config.yaml
encoder_activation: "swiglu"
fusion_encoder_qk_norm: true
fusion_encoder_cross_attention_every: 2
shampoo_beta: 0.95
batch_size: 256
Rows from expert 4 of block 2 of the fusion encoder, named by matrix and row number. Rows with one number belong to one neuron. Each number is 128 + 32 x the weight over its row's rms, rounded and kept within 0 to 255. All counts start at 0. After the name is the row's rms in percent of the matrix's.
# gate: expert gate (fusion_encoder.blocks.2.mlp.gate, 16x48x192), inputs 0-191
# up: expert up (fusion_encoder.blocks.2.mlp.up, 16x48x192), inputs 0-191
# down: expert down (fusion_encoder.blocks.2.mlp.down, 16x192x48, transposed), outputs 0-191
gate.16 094 [ 92 145 146  91 175 124  99 126 117 163 145  81 167 113 130  89 128 142 160 119 148  84  74 122 139  78 106 186 101 133 179 130 152 127 136 166  71 140 119 123 136 114  76 147  70 153 131 142 193 128  56 118  86  84 162 145 125 112 149 166 184  89 116 200 104 122 168 138 155 136 133 115  88 146  78 145 131 112 133 152  62 136 133  59 146  95 127 171 135 113 152  80 108 139 124 102 162 149 124 163 109 138 191 126  81 160 137 126 151  80  75 139 168 139 152 108 134 108 102  86 158 109 160  96  48 195 146  65 115 121 164 152 145 162 162 142 178 135 102 124  66 155 150 136 143 116 132 142 115 111  88 137 185 138 140 147 174 143 129 125  98 141 146 137 157 133 124  55 103 115 127 133  68 124 140 148 148 147 171 212 150 110 103  94  96 161  45 137  68 151 121 132]
gate.17 093 [106 130 115 110 116 150 155 186 133  77 106 170 121  95  55  98 114  83 110 152 182  67  99 141  44  98  83 110 173 132 105 116 122 164 118 135  83  64 113 140 141 155 105 145 126  55 125  92 155 114 145 117 139 105 156 126  55 147 106 131 177 174 101 110 141 137 152 144 146 117 131 152 137  82 190 158 176 125  89  79 145 167 135 150 156 111 139 116 100 131 115 140 138 125 132 148 101 100 139 135 119 161  76  77 137 174 117  97  95 167 175  57 105 135 173 108 167 150 122 124 123 129 135 185 149 130 126 118  99 198  32 170 104 172 149 108  93  93 134  91 127  80 134 139 157 128 111 125  69 126 127 145 206 140 161 124 131 141 168 117 147  92 139 106 110  96 116 123 188  90 156  96 165 127  96 203 136 124 119 122 137 142 157 101 102  94 119  90 100 137 216 140]
gate.18 096 [136 115 129 171 182 146 161 151 162 100 106 131 160 155 133 185 168 142 187 200 104 103 190 136  84 163 142 126 167  98 108 140 139  92 138 158 153 114 137  86 149 115 134 161 130 125 189  62  63 151 109  68 118  56 115 148 109 140 102  94  76 171 166 154  94 122 150 114 104 124 160 132 103 133 113 178 122 101  88  93 133  88 157 138 162 172 153 130 176 101 131 144 139 151  59 105 108 112 154 132 151 107 164  88  91 162 115 148 148 154 200 116 156 130 128 104 157  99 174  91 195 123  94 106 187 104 133  91 106 139 157 137 101 188 192 113 110 119 122 126 114 172 125  45 199 158 156 157 126 130  81  82 165  92 130 161 135 170  98 135 115 159 174 119 157 108  89 115  96 120 145  72 170  66 131 110 140 105 128 116 144 140 138 145 117 120 171 136 104 177 135  90]
gate.19 097 [157 112  98 105  75 137 122 129 156 122 185 152 127 183  53 133 128 105 235 110 151 198 119 120 130 159 112 110 174 154 115 117  99 147 127 173 140 177 110 121 134 109 112 156 106 139 136 129 133 130  89 145 117 127 136  94 151 150 100 167 181 140 108 104 151 218 111 130  97 150 145 138 135 130  95  38 104 170 121 187 186 178 150 153 173 111 157  92 162 171 129 149  82 124 158 110 164 203 168 137 137 162 138 125 119 132 134 162  95  59 110  94 111 118 138 116 148 152 130 151 158 148 105 152 114 116 111  78 167 141 163 117  40 126 154 114 124  80 142 119  93 161 154 131 127  81 132 156  99 134 135 137 224 113  94 122  94  72 120 106 120 147 127  98 137 110 112 164 123 153 202 120 144  81 117 164 141 131  59 168 112 142 178 104  99 138  92 106 125  72 120 138]
gate.20 112 [ 82 113 182 174  78 131 143  50 109  77 151 150 116 141 109  96 169 161 105  93 128 130 133 112 148  92 121 112 139 101 105 104 117 114 156 144 183 204 121  97 118 123 133  76  80  62 115  64 135 184 170 147 168 166  97  96 155 141 112 128 148  84 118 135 139  94 147  93 124  99 110  87 165 131 107 119 140  72 113 147 103 156  86 107 135 111 182  99 107 183 141 115 137 108 142 112 196 219  55 151 122  87 103 190 111 100 161  96 149 153  99 135 136 109 119 149 105 192 150  99 129  88 138  83 108  89 150 164  95 112 168 171 168 150  74 130 128 119 152  83 192 126  96 106 130 199 124 141 116 119  74 141 148  99 129 146 126 136 147 176 171 143 128 194 108 141 151 103  92 192 135 128  89 174  78 120 100 139 117 148 146 115 164 145 171 124 145 133  92 100 116 137]
gate.21 098 [146 127 122 106  88 108 149 157 109 162 175 104 122 166 154  77 159 148 119 150 160 114 120  89  58 113 136 145 154 144  84 113 141 151  75  88 164 165  74  84 190 105 137 158 163  70 153  85 150 163  86 115 119 101 138 114 111 154 206  68 107 108  67 169  50  91 159 153 129  72  96 126 138 122 129 135  92 161 123 126 113  74  73  84 100 104  98 179 139 130 135 154  85 133 180 136 159 130 123 119  98 198 131 132 112 103  97 142  97 176 152  79 148 154 203 174 111 116 146 132 134 101 129 134  89 122 142 142 116 146 176 121 189 158  93 131 132 126  81 125 103  70 160 213 157 133 134 135  85 152 126 107 158 122 115 111  94 145 130 162 107 115 147 137 120 158 141 167 159 134 117  69 193 138 149 157 144  82 123 139 125 178 114 166 110 146 114  84  94  92 107 193]
gate.22 097 [144 118 136  96  69 124 155 129 144 106 147 148 113  88 162 113 158 106 146 128 134 170 153 124 131 180 171  57 124 207 117 158  88 130 111 117 122 140 145 124 132 148 146 121 184  50  72 124 140 184 138 154 106 186 156 143 128 156  95 140 106 146 104 120 103 133 198 144 139 118 129 132 192 105 142  87 139  85 150 151 117 213 173 143 159 114 137 111 138 183 137 132 158  91 131 129  90  95  60 109 124 121 136 125 158 140 117 112 184 119  81 132 124 117  71 126 178 123  93 124  73 118 141 115 119 139 130 100 135 185 125 172  78 137 134 135 118 124  47 138  70 118 122 131 108 165 157 158 180 145  97 131 142 173 106 153  96  67  99  89 130 111 208 161 171 140 159 160 122  54 144 161 151 206 123 165 161  94 131  49 140 142 119 128 155 161 155  91 122 143  74 120]
gate.23 113 [185 142  81 141 129  91  84  92  91 136 173 166 127 131 156  95 139 100 166 147 163 123  95 104 133 142  71 132  72 153  93 135 118 135 138 119 101  64  84 110 169 173 125 127 133 161 140 134 111  77 117  92 144 175  96  90 150 146 106 100  88 128 121 102 143 103 119 129  90 211 150 127  87 106 153 113 162 132 110 109 163 189 134 137 141 180  81 146 111 226 135 187 185  90 127 179 106 154 137 109 112 117 181  76  86 144 131 123 167 149 193 139  95 177  94  96  78 100 156 158 150  89 193 163 173 157  99 187 134 149 113 145 176 113 148 154  49 141  66 127 120 129 101 152 147 107 135 131 133 166 146 155 126 194 101 176 147 159 149 158 110 124 103 150  96 129 131 104 154 143 135 153 136 140 162 110 172 148 178 149 151 106 121 121 148  70 135  87 155 109  77 150]
gate.24 116 [162 102  87 170 149 134 146  91 133 161 140 117  63 194 161 120 186 157 148 175  90 188 170 153 147 113 110  68 123 152 156 112 113 139 123  99 138 140 131  92 145 100 171 125 182 131 138  69  97  65 172 152 155 181 104 152 106 105 107  58 114 193  71 167 105 102 129  85 138 138 113 109  48 151  64 183 140 140  94 205 114 126  95 130  94  89  99 163 172 136 144 121 144 142 139 170 131 147 108 131  75 113 176 134 155 104  85 124 176 117 107  89 121 186 113 138 160 104 113 104  94 117 113  68 157 155 138 144  61 104 121 113 173 133 114  77  55 126 162 100  90 110 106 134 144 127 147 136  79 197 148 132 122 145 102 113 148 166 148 102 128 117 168 136 138 117 154 100 130 160  66 138 165 111 158 125 136 187 140 111 120 121 122 128 171 108 129 181  89 152 149 110]
gate.25 093 [ 87 116 147 137 111 137 100 122 106 121 139  79 102 172  76 119 103 139 157 122  87 124 117 162 139 108 151 128 184  70 147 137  94 127 159 147 163 153  74 121 134 134 204 148  89 112 115  87 138 152 112 194 156 146 112 109  83 184  79 128  61 129  78 134 157  96 153  54 132 148 124  92 132 151 111 114  72 102  92 175 138 144 142 161 140 157 107 136 143 191 106 147 132 107 181 186 107 135 104 140  78  99 186 162 130 147 194 201 109  85 131  79 119 139 133 166 105 144 117 192 140 158 203 196 131 114  96 161 119 127 112  91 172 117 165 144 100  59 120  88 117 137 147 135 156  63 121 137 143  79 101 171 172 120 102  84 121  94 119 108 195 140 116 125 130 167  32 114 121 113 130 129 164 136 108 123 121 164 154 141 121 144 113  87 118 107 108 107 171 111 149 117]
gate.26 081 [156 127 153 170 107 161  94 118 130  98 122 140 108 174 169  99 114 152  25 132 152 167 131 118 125 117 183 123 119 107 103 176 145 112 215 140 144 144  94 185 114  92 136 105  97 130 142 125 212 170 134 171 149 166 170 133 154 113  74  84 166 162 123 131 104 122 148 136 133 154 131 144 129 155 160  91 161 144 115 128 118 149 119  98 122 148 163 124 114 208 167 169 145 111  86  99 107 114 157 124  82 116 100 110 115 133 116 170 165 131 170 147 110 191 147 102 123 112 125  94 126 113 195  88 136  82 117 130 176 101 173  89  94 195 174 143 123 157 161  59  77  76 186  79 157 134 103 130  61 111 142 161 134 127  65 122 123 131 157 159 149  90 144 135  98  84 127 113 108  88 133 134  86 140  95 114 133 136 126 124 114 168 173 131 189  71 106 163  93  68 138 174]
gate.27 093 [ 79 131 144 128 138 107 147 167 126  98 149  93 118 127 160 142 158 197 120 142 108  82  82 138 144 131 136 127  79  81 105 111 137 105 124  78 225 110 143 139 114 119  74 135 103 133 134  84 164 115 104  87  67 151 150 121 103 121 153 110 117 142 126 154 140  94 114 126  81 129 132 166 128 128 165 126  80 104 115  99 138 127 138 142 123 139 100 141 139 137 168  83 150 111 153 134 146 153 148  68 122 145 149 118 123 117 145 123 106 113 167 174 114 218 188 170 129 140 163 104 136 123 158 193 176 134 141  59 160  99 137 174  58 102 119 108  89 125 143 138  81 136 119 153 184  74 102 160 245 116 170 177  74 112 161 168  80 172 114 124 129 187 105  92 146 124 128 214 108 199 151 168 130 103 131 127 124 100 117  79 108  96 147 133 131 100 132 161 131 192 109 165]
up.16 101 [111 116 164 116 162 103 142 148 105 151 142 146 168 154 160 121  99 145 109 131  79 129 112 183 132 152 148 103 166  88 155  96 170  96 106 111 153 159 147 109 120  87 118 130 107 121 128 130  68  86 153 126 169 157 135 139 145  82  65 113  90  82 128  87 166 161 150 189  82 120  91 140 156  54 142 103 132  89 123 136 107  96 112 170 153  53 172 173 107  89 138  77 161 133 114 114 136 109  67 157 118  94 119 140 101 124  73 118  99 137 120 137 137  95 167  89 123 162 101 181 172 180 148 124 102  72 120 178 153 166 159 124 141 180 119 188 138 127  82 135 178 142 183 150 114  53  67 136 138 101 190 191 156 155 128 134  94 114 142 140 135 149 121 105  76 105 103 119 138 141 172 162 125 156 104 135 133 112 203 128 191 207 181 129 133 108 144  82 165 142 143 163]
up.17 098 [107 151 181 175 124 106 106 108  91 139 162 147 153 174 185 143 105 191 133 131 148 164 117 148 187 139 197 124 109 145 199 164 159  84 151 115 118 172 168 122 142 139 113 145  69 169 114 184  68 175 127 113  93 114 118 149 194 160 187 127  83 150 163 149 129 116 138 122 114 117 164 127 133 142  81 143 116 147 142 159 136 136 118 105 145 137 165 122 136 112 114  98  97 171 132 132 177 138 138 157  98 143 161 172  97 134 148 162 124 111  96 193 131  99  80 114  48 111  94 137 169  85  84  97 141  99 110 140 141 113 206 147 148 103 126 147 159 180 118 143 103 110 120 107  67  58 113 112 161 114 121  45  73 158 162 187 158 113  90 116 105 186 112 167 117 128 151 108  71 147 108 166 108 133 198  56 151 134 129 130  93 108 131 117 125 128 134 132 128 143  74  84]
up.18 097 [125 134 127 122 112 181 100  76  80  81 132 161  94 116 115  16 106 124 162  90 162 115 118 148 141  66 110  91 111 164 123 165  86 167 121  92  68 105 118 132 103 146 121  98 135 159  96 148 124  80 105 172 148 159 144  89 102 132 153 148  98 118  22 126 131 151 116 116  92 125 130 102 127  94 131 124 164 180  92 153  90 143 126 186 126 137 123  79  79 165 119 137  98 146 112 111 165 167 115 110  75 115 110 141 114 136 116 165  76 186 147 156 102 119 172 111 136 134 134 152  72 139 133 183  88 125 139 180  83 141 145 179 115 121  58 128 133 138 112 120 109 119 117 180  60 103  93 103  84 171 153 182  90 190  90 109 128 104 162  79 107 103 107 167  98 150 214  95 143 111 148 147 136 216 146 142 104 132 128 114 120 109 121  91 157 144 115 107 152 110 130 160]
up.19 093 [ 96  87 150 137 168 127 113 143  90 115  37 118 153 125 196 107  94 145 101 107  98  60 173 180 129 119 134 103  79 111 177 103 132 105 101  82  92 113 179 164  99 156 108 123 126 170 115 120 143  96 116 103 187 105 134 173  81 104 158 128 113 103 136 160 131  73 110 121 141 134 107 132 148 143 141 164 150 126 181  59  65 106 148  73  75 136  97 177  85  84 130  97 140 142 111 118  85  82  83 161 122 106 100 109 161 105 111  60 167 165 107 161 125 154 160 140 114 147 126 133 177  84 104 122 101 146  99 196  85 100 112 105 176 107 115 177 146 196 106 123 126 101 130 161 128 150 201  92 138  71 104 118  62 122 124 124 164 177 132 117 133  65  99 175 135 140 158  91 142 132  48 127 103 104 163 108 143 163 120  81 161 129 113 148 142 109 120 127 105 144 102 145]
up.20 109 [116 153  90  98 115 121 142 146 161 179  99 108 137 134 185 103  78 141 134 144 166 142 131 124 112 156 133 216 103 127 157 144 107 148 121 140 128 113 152 182 152 107  82 107 185 159 148 161 137 135 129 141  58 144 102 143  80  95 161 118 105 180 134 147 156 112  92 171 135 164 153 161  89  98 142  96 124 157 151 105 161  98 129 111 141 101  92 157 155  90 154 156 101 126  77 136 110  58 194 187 148 141 146 112 103 120  70 154 121 124 202 112  94 175 166 105 194 171 121 105 134 133  72 171 112 185 106 116 130 151 165 146  97 159 142 159 105 167 118 156  54  79  83 166 126 115 137 135 158 121 174 138 102 164 105 153  91 198 123 122  69 122 131  96 125  80 166  95 130  74  95  64 176 119 121 118 131 115 130 115  90 143  65  89 141 125 102 146  95  71 181  97]
up.21 098 [ 86  99 163 144 141 163 172 158  96  58 113 144  89 171 115 163  84 155 162 122 147 163 116 191 196 158 110 133 163 147 149 164 162 105 146 170 106 116 147 255 128 153 115 124 122 145 123  67 127 128 101  98 145 129  80  64 162 121 101 146 136 123 130 142 163 157 158  92 135 158 140  96 134 118 130 141 145  87 151 154 144 129 115 189 196 167 143 108 111  94  92 142 207  86 142 115 124 116 112 127 149 136 121 104 102 120 162 146 184 105 143 147  94 169 109  87 135  93 101 122 170 117 148 144  88 152 101 154 179  96  91 117  92 141 162 161 143 112 153 122 184  82 127  89 106 125 144 158 192  50  66 171 153 144 151 195 162  71 138  79 105  74 144 105 101 126 142  97 122 184 123 168 133 119 154 110  94 148 135 160 139 109 139 101 161 100 124 129 159 115 106  80]
up.22 098 [ 91 112 125 139 190 125 102 126 130 158 123  96 100 150 120 109 145 131  84 151 111 109 128 134 126  80 132 155 141  56  77 117 135 135 154 160 128 158 154  93  81 115 114 169  97 220 143  88  98  91 122 133 139  77 103  80 101  66 126 109 139 120 118 143 136 143  71 116  96 123 120 101  77 166 134 180 122 184  96  77  74  70 107  92 107 126 107 152 121  92 153 125  89 156 114  92 171 161 203 131 109 151 113 126  99  99 134 157  66  97 176 115 156 149 151 121  93 150 156 114 172 153 148 145 133 166 151 176 106 118 128 102 180 108 127 117 148 118 220 107 205 113 166  94 130 108 116  81  98  73 132 129 117 101 139 137 161 190 169 157 107 169  64 101 133 110  95  72  92 181 115 112 109  64  92 110  86 169 135 198  95 109 124 129 104 117 100 148 105 126 140 115]
up.23 104 [126 159 132  90 164 109 139 113 100  94 125  61 139 145  92 139 129 161  53 117 112 115 136  99 124 116 104 125 186  96 111 130 158 145 144 140 122 178 166  83 141  63  86  92  30 117 199 171 161 202 107  76 126 127 118 171  86 161 184 132 110 137 155 135 184 104  97 153 122 144 133 106 164 143 170 127  87 103 113  96 115  93 104  90 131 158 154 121 171 125  93  72 119 156 113  88 105 167  92  99 155  95 107 128 126 155 119 203 111  76 102 157 116 130 104 158 170 106 115 117 138 144  90 118 139  73 130 104 131  94 112 135  97 115 117 117 146 197 103 135 184 129 180 133 164 168  89 115 117 123 119  78 198 108 149 147 107 173 178 157 158 104  81 117 134 122  84 104 109  62 197 146 103 121 111  76 162 108  80 180 107 141 132 113 101 153 104 144 122 167 156 113]
up.24 107 [ 84 186 161 112 135  95 131 168 115 123  79 164 169  99 124 145  51 116  94  82 208  86  82 131 136 125 133 142 137 139 137 116 145 132 138 177 147 102 123 136  89 157 106 143  92 131 114 167 154 190  75 136  95 104 191  92 172 130 149 154 149  53 158 119 123 144 176 120  98 104 115 128 168 105 165 102 146  98 138  49 146 133 107 105 143  99 162  90  95  98 127 128  69  82 166  71 133 119 171 114 184 127  95 181 109 140 180 118 121 120 165 156 133  70 174 117 105 121 131 152 142 117 104 186  68 133 122 145 149 140 138 174  74 152 157 128 177 123 119 202 124 164 147 155 124 116  96 162 164  54 118 165 158 107 145 140  93  91 106 149 123 153 148 150 114 135 147 132 161 118 150  82 125 130  60 133 114 116  61 146 132 149 133 135  60 163  71 123 145 108  73 137]
up.25 091 [112 120 121 153 157 109 109 153 127  99 114 146 191 117 194 122 164 109 132 174 123 110 132 133 122 169  84 132 128 139  98  99 104 130 127 158 150 149 159  82 112 124 120 142 140 125 103 131  88  97 115 100 113 110 188 177 131 105 144 159 163 116 136 134  49 177 162 193  98  75 123 188 148 120 133 148 155 135  83  87 140 172 104 136 132  81 163 102  95  91 214  49 124 120  72  64 119  70 134 127 140 160  78 143 193 123 106 100 122 116 133 213 132 154 119 125 148 115 143 115 119  94  74  59 153  61 149  89 112 138 140 119 151 112  90 133 102 161  90 195 174 141 106 115 143 195 153 148  88 132 123 161 103 194 158  92 195 130  79 139  95 152 120 137  95  99 174 136 103  89 181 135 112 112 175 116 152 137 103  96  91 113 165 115 103 149 126 130 135  85 127 148]
up.26 094 [ 82  89 138  99 161 108 103 165 135 104 119 191 100 106 165  91 126 173  68  91  83 162  83 101 129 116 149  91 103 144 161 126 148 136 124  79 110 162 128  93 108  91 102 143  79 105 114  78 129 113 193 175 175 214 167 138 140 131 185 140 145 139 118 140 141  89 138 154  99  73  91 112 144 161 116 152 122 129  76 103 155 122 125  47 123  77 147 141 143  86 159  53 137 146 115  81  64 150 139 189 154 196 134 113 145 120 144  93 139 115 178 106 173  84 126 111 139 128 162 102 165 120 164 121  86 158 126 164 105  96 129 142  91 142 131 192 133 159 123 157 113 105 116 156 104 116 129 158  65 148 126 166 160 178 145 102 125  45 130 176 112 157 158 129 140 161 142  24 119  92 123  87  98 157 157 110 151 173 118 149 130 121  92 105 125 113 140 120 116 155  91 119]
up.27 092 [211 110  97 104 124 146 115 146 152 147 135 145 146 121  90 117 105 100 147  99 175 173 134 128 141 115 103 142 178 198 178 106 112 175 117 161  30 141 117 149 138 131 160 124 138 124 126 173 128 111 140 166 180 112  81 144 169 114  84 112 126 133 106 117 120 178 124 115 194 165 168 136 165 149 128 115 181 184 125 168  76  70  87 121 118 118 145 122 114 114  96 137  99 126 117 143  94 133 105 145 135 120 141 134 173 155  96 110 149 154  92  96 148  65  67  77 136 129  82 149  98 128 120 133 113 116  80 171 127 194 144 133 159 183 148 112 154 138 139 151 185 123 129  86  95 164 155  73  58 170 105 153 132 154  61 108 131  90 130 116 150  96 147 190  83  89 136  79 137  97  99  92 151 167  87 174 139 180 140 168 159 127 138 179 122 191 104  89  79  78 113 140]
down.16 098 [126 102 122 136 146  88 171 165  99 160 117 131 158 123  90 141 156 126 105 192  70 155 169  66 117  88 172 149 176  95 115 183 132  82 174 134 171 127  67  95 138 180 122 134 102  86 118 132 158 131 173 132 117 111 118 160 141  48  95  58 159 101 106 115  79 181 111 132 138 162 153 168 120 129 109 137 104 141  83 126 184  84 137 148 131 135 101 119 134 147 147 114 150 161 132 104 120 175  67 131 142 124 113  94  89 208  85 104 126 104  47 110  91 107 112 134 122  93 147  91 165 162 121 136 129 121 120 140 156 214  70 136 145 138  94 103 159 145 131 136 119 116 189 110 103 125 140  53 113  93 109  89 149 122 132 122 105  95 162 144 127 205  93 137 117  87 112 164 132  70 157 199 104  73 123 105 135 119 143 163 139 160 149 130  92 167 163 191 128 119 155 155]
down.17 097 [191 131 133 122 192 112 148 122  98  69 145 131 120  83 138 100  95 187 143 121  93 116 109 162 112 148  76  96 110 158 107 144 103 185 159 141 111 115 124 106 105 149 113  90  75  87 167 187 155 184 111 161 145 148 136 122 116 129 103  81 130 164  89 207 117 126  85 116  81 128 158 120  74 158 150  43 147 134  74 102  55 138 133 164  99 123 165 125 165 102  45 143  92  59  89 104 117 129  89 129 103 165 111 119  87 134 103  87 137 127 172 144  89 137 126 177  97 124 119 107 147 135 149 119 106 162 127 107  96 128 162 115 165 137 174  96 120 152 163 106 153 166 126 119 164 108 128 159 103 118 139 104 109 119 191 131 171 115 138 130 126  49 145 126  96 132 110 102 144 160 125 112 188 147 203 114 168 119 177 196 103 130 105 153  91 139 127 106  66 199 149 153]
down.18 100 [111 155  95 143 138 171 104  67 145 150 118  96 135 139  92 100 124 125  70 126 176  88 155 217 144 130 137 106 117 178 192 153 160  74 120 117 143 160  88  90 131 177 135  33 184  94 153 108 141 123 151 143 140 129 103  87 153 154 169  93 121 109 114 108 124 109 133 101  77 184 197 101 178 175 150 135 113 102 129 143 179 109 154 161 145 135 131 155 163 136 103  66 156  75 122 100 135 135 161 143 149 149 146 123  70 159 147 161 110 133 137 100 117 126 198 153 130 121 106 109  89 120 118 164  84 157 143 143 103  88 155  58 115 100  87  90  90 131 137 124  87 215 124 134 159  90 150 131 153 176 116  89 103 114 118 166 158 149  79 120  99 163 105  90 151 167 134 129 176 102 149 102 147 131  81 133 156 201  75 140 193 105  95 173 140 100 134 154 105 107 129 119]
down.19 093 [103 172  76 138 128 128 110 126  97 126 169 160 115 170  94 122 159  34 124 144 166 107  72 149 118 136 155 129 135  76 152  80 125 155 151 146  46 101 163  90 100  95 184 125 115 171 129 128  82 126  72 154 159 223  78  29 145 138 138  89 162 113 174 123 148 197 135 146 151 139 150 147 178 105 153 119  54 161  93  81  92 121 109 158 183 194 147  67 140 125 124 111 111 168 128  81 121  95 187  76 135 129 150 124 182 105 114 122 130 151 153 153 137 139 168 159 174 131 136 187  79 104 162 170  91 180 138 130  75 144 128 136 146 156 112 152 126 133 131 124 108 136 103 121 140 136 109 128  86 161 141 135 126  99 132 135  90 106  90 170 148 150 120 118 149 196 140  97 116  82 127 171 102 137 120 110 115 123 138 113  78 108 170 130 105  97 159 153 104 124 118 160]
down.20 103 [ 91 195 118 124 136 135 128 107 143 138 166 138 132 135 124 126 144  99 123 153 159 168 183 161  97 172 162 137 139 109 151  89 183  94 129 138  91 108 170 124 136 128 135 128 162  73 151 181 145  99 116 171 164 149 109 154  92 119 136 179 147 145 116 128 109 100 196 159 135 115  96 140 142  63 197 147 121 152 109 141 100  94 100  90 163 161 108 173 122 200 105 100 139 125 172 140 229 191  85 140 171  66 171 138 119  53 107 180 197 148 114 152 178 181 151 147 132 159 105 113 127 136 115 142 101 125 127 101 132 171 158 123 118 105 117 128 171 109 119 159 148  95  87  94 148 139 150 138 152 153 169  95 151 137 182 146 105 148 151 121 131  92 192  68 170 166 129 107 155 162  81  96 168 156 122  95  97 108 196 128 107  97 160 127 155 138  90  47 134 103 163 113]
down.21 096 [168 146  97 159 125 153 115 149 132 137 129 122 150 147 130  53  88 152 137 101 107 120  66 108  99 105 164 194 101 144 102 115 133 168 152 120  99 148 160  87 152  97 117 163 200  95 166 147 185  82 155 117 153 168 184 179 112 175  97 131 128 133 138  80 128 105 101 178  82 125 178 163 110 101  89 161 116 118  74  78 129 152 143 133 136 134  96 160 156 171 113 150 190 162 109 128  94 115 108 130 145 103 167 124  52 114 175 135 104 149 155 148 143  51 173 171 218 144 163 167  88 117 107 155 139 151 118 106 167 116 168 131 201  95  58 183  79 148 114 138 109 137 181 126 138 123 120 141 126 113 136 103 163 150 157  84 132 163 126 131 121 125 175 151 153 177 114 103 177 126 143 140 179 136 129  70 130 105 118 196 136 157 135  84 133  71 135 165 116  95 116 120]
down.22 099 [116 135 124  82 160 160 114 122  76 102 145 103 115  93 129  59 116 101  66 115 117 126 152 164 143 118 118 160 129 118 140  98  98 105 128 138 124 123  76 148 140 100 112 155 183 132  99 152 158 113 137 132 120 120 100 149 148 120 110 109 145 101 103 149 107 131  82 190 169 136 132 183 173  98 136 170  74 151  59 113 111 154 108 186 109 111  73 128 100 139  88 126 168 108 165 164 142  67  88 156 114 138 176 200 157  84 128  62 159 139 111 192  99  87 101 110 162 103  77 147  71 145 140 127 101 102  61 167 109 173 159 169 156 118  79 144 108 112  87 111 134 181 126  72 128 136  51 134 137 137 111 128 109 123 144 156 121 131 140 134 117 121 153 173 215 135 122  88 146  87 106 136  98 110 170  74 147 131  96 121 163  83  69 164 194  52 152 179 120 117 124 116]
down.23 106 [123 179  51 166 163 133 132 154 101 170  88 161 133 139 172 126 105  95 104 153 159 118 131 106 142 161  61 150 121 140  91 203 133 115 104 148  90 174 167 129  69 193 163  84 124  84 118 132 128 105 134 114 172 111 100  66 105 147 152 166  58 131 108 106 156 131  75 165 155 122  93 133 116 148 148 135 149  50 132 129 156 125 111 129 108 125 160 102 130 124 161 181  89 102 144 133  91  76 148 134  56 147 123 186 147 127 139 111 130 121 140 145 129 107 107 185 112 138 125  95 143  97 141 135 129 196 177 168  88 103 105 109 134 112 116 115 132 100  81 104 110 140 112 154 132 130 116  34 206 132 113  56 112 131 104 114 163 227 154 119 140 117 109 181 123 115 172 118  48 146 138 101 114 158 117  93 108 152 169 142 106 180 112 118 151 113 107 126 136 171  78 132]
down.24 111 [116 114 129 150 107  87 144 193 169 133  78 182 153 123 138 151 122 143 131 117 155 125 154  99 139  92 165 147 126 108 108 147 120 137  85 161 151 167  74 153 135 119 104 156 122 115  65 160 124 145 129  91 147  86 132 152 145 110 144  91 123 150  92 153 124  98  69 224 187  74 142 115 103 124 120 161 149 139 156 129 141 135 147  99 155 160 220 156 108  65 153 135 126 144 114 125 124  86 142  94  80  69 139 129 107  85 177 140 139 135 159  86 132  96  93 132  97 155 122 167 133 147  92 131  76 178 159 186  40 174 114 150 137 164 170 159 150 172 114 147 137 109  83 139 111 167 126  57 173 113 147 152 101 123 144 105 155 124 116 186 107 117 188 176  95  85  99 110  90 163 161  80 186 120 103  81 100 119 187 128 170 102 123 131  69 127  81 147 123 140  79 107]
down.25 100 [160 163 191 159 135  88 144 119  96 132 131 175 125 111  90 181 105  75 139 149 163 122 163 173  35 127 138 166 126  98 154  25 178 151 144 124  92 151 170 104  92 110  87 118 147 110  99 165 162 105 111 118 150  80 133 146 124 118 156 132  72 144  37 107 177 128 105 174 124 104 100 157 126 123 152 152 136 119 163 149 156 120  76 139 116 151 114 115 141 100 134  93 177  88 116 134 185 123  94 102 175  94 136 145 176  92  95 164 137 110  92 153 161 109 195 179  99 142 131 173 140 132 153 146 111 174 111 137 189 104 139 133 123 152 189 173 128 100 104  92  90  90 137 114  93  87 137  70 176 139 122 139 173 157 104 101 132  94 119 146 135 138 101 144 192 161 124 135 149 150  72 112 112 203  97 108 105 110 158  88 144 175 163  84 162 136 163 124 157 109 159 116]
down.26 095 [ 67 189 113 125 197 130 178  91 144 119 123  70 137  81 137 167 170  74 134  83 142  81 170 113 181 113 136 163 144  60 104  57  91 114 128 129 115 130 140  94  99 130 122  77 121 179  74 165 132 134  98  84 129 136 129 120 146 140 105 102  97 120 111 130 168 151 166 140 152 134 116 113 124 104 134 102 120 101 108 153 141 158 106 173 173 101 113 155 115 174  53 113 134 139 108 138 164 151  79 109  84  80 107 138 154 182 140 138 152 118 164 125  89 100 153 189 140 141 137 158 109 130 160 154 135 187 156 126 110 162 182 118  79 160 193 131 139 145 116 161 146  90 173  96 183 134 134 105 183  97  79 169 190 112 136 113 115 157 127 192 140 124  83 113 111 135 148 125 180 132 173 137 162 110  87 134  97 138 145  53  93  78 137 101  66 192 114 119 113  76 110 116]
down.27 088 [147 112 133 131 135 107  86  98 126 163 137 143  83 143 105  86 156 163 113 130 148  83 152 136 155 114 130 190 174 134 141 115  96  96 129 138 140  77 163  73  96 139 191 173 165 161  96 139 176 137  88 127 130 127 101  86 142 132 174 118 167 143 107 124  91 176 164 185 127 103 140 108 193 187 131  72  58 121 108  92  92 100 109 139  94 164 144 115 171 185 102 140 122  74 126 156 114 119 133  97 161  96 193 116 172 156  82  83 109 128 125 143 159 162 174 163  88 132  97 152 104 175  96 130 146 136 175 127 138 153 145 139 159 176 125 136 111 106 152 134 110  90 139 144 121 130  96 176 120 128 132 157  78 112 162 156 106 100 103  81 144 123 245 175 154  69 125 189 143 120  95 110 117 204 145 144 129 159 136  91 101  66  86 107 130 143 128  98 151 198 172 113]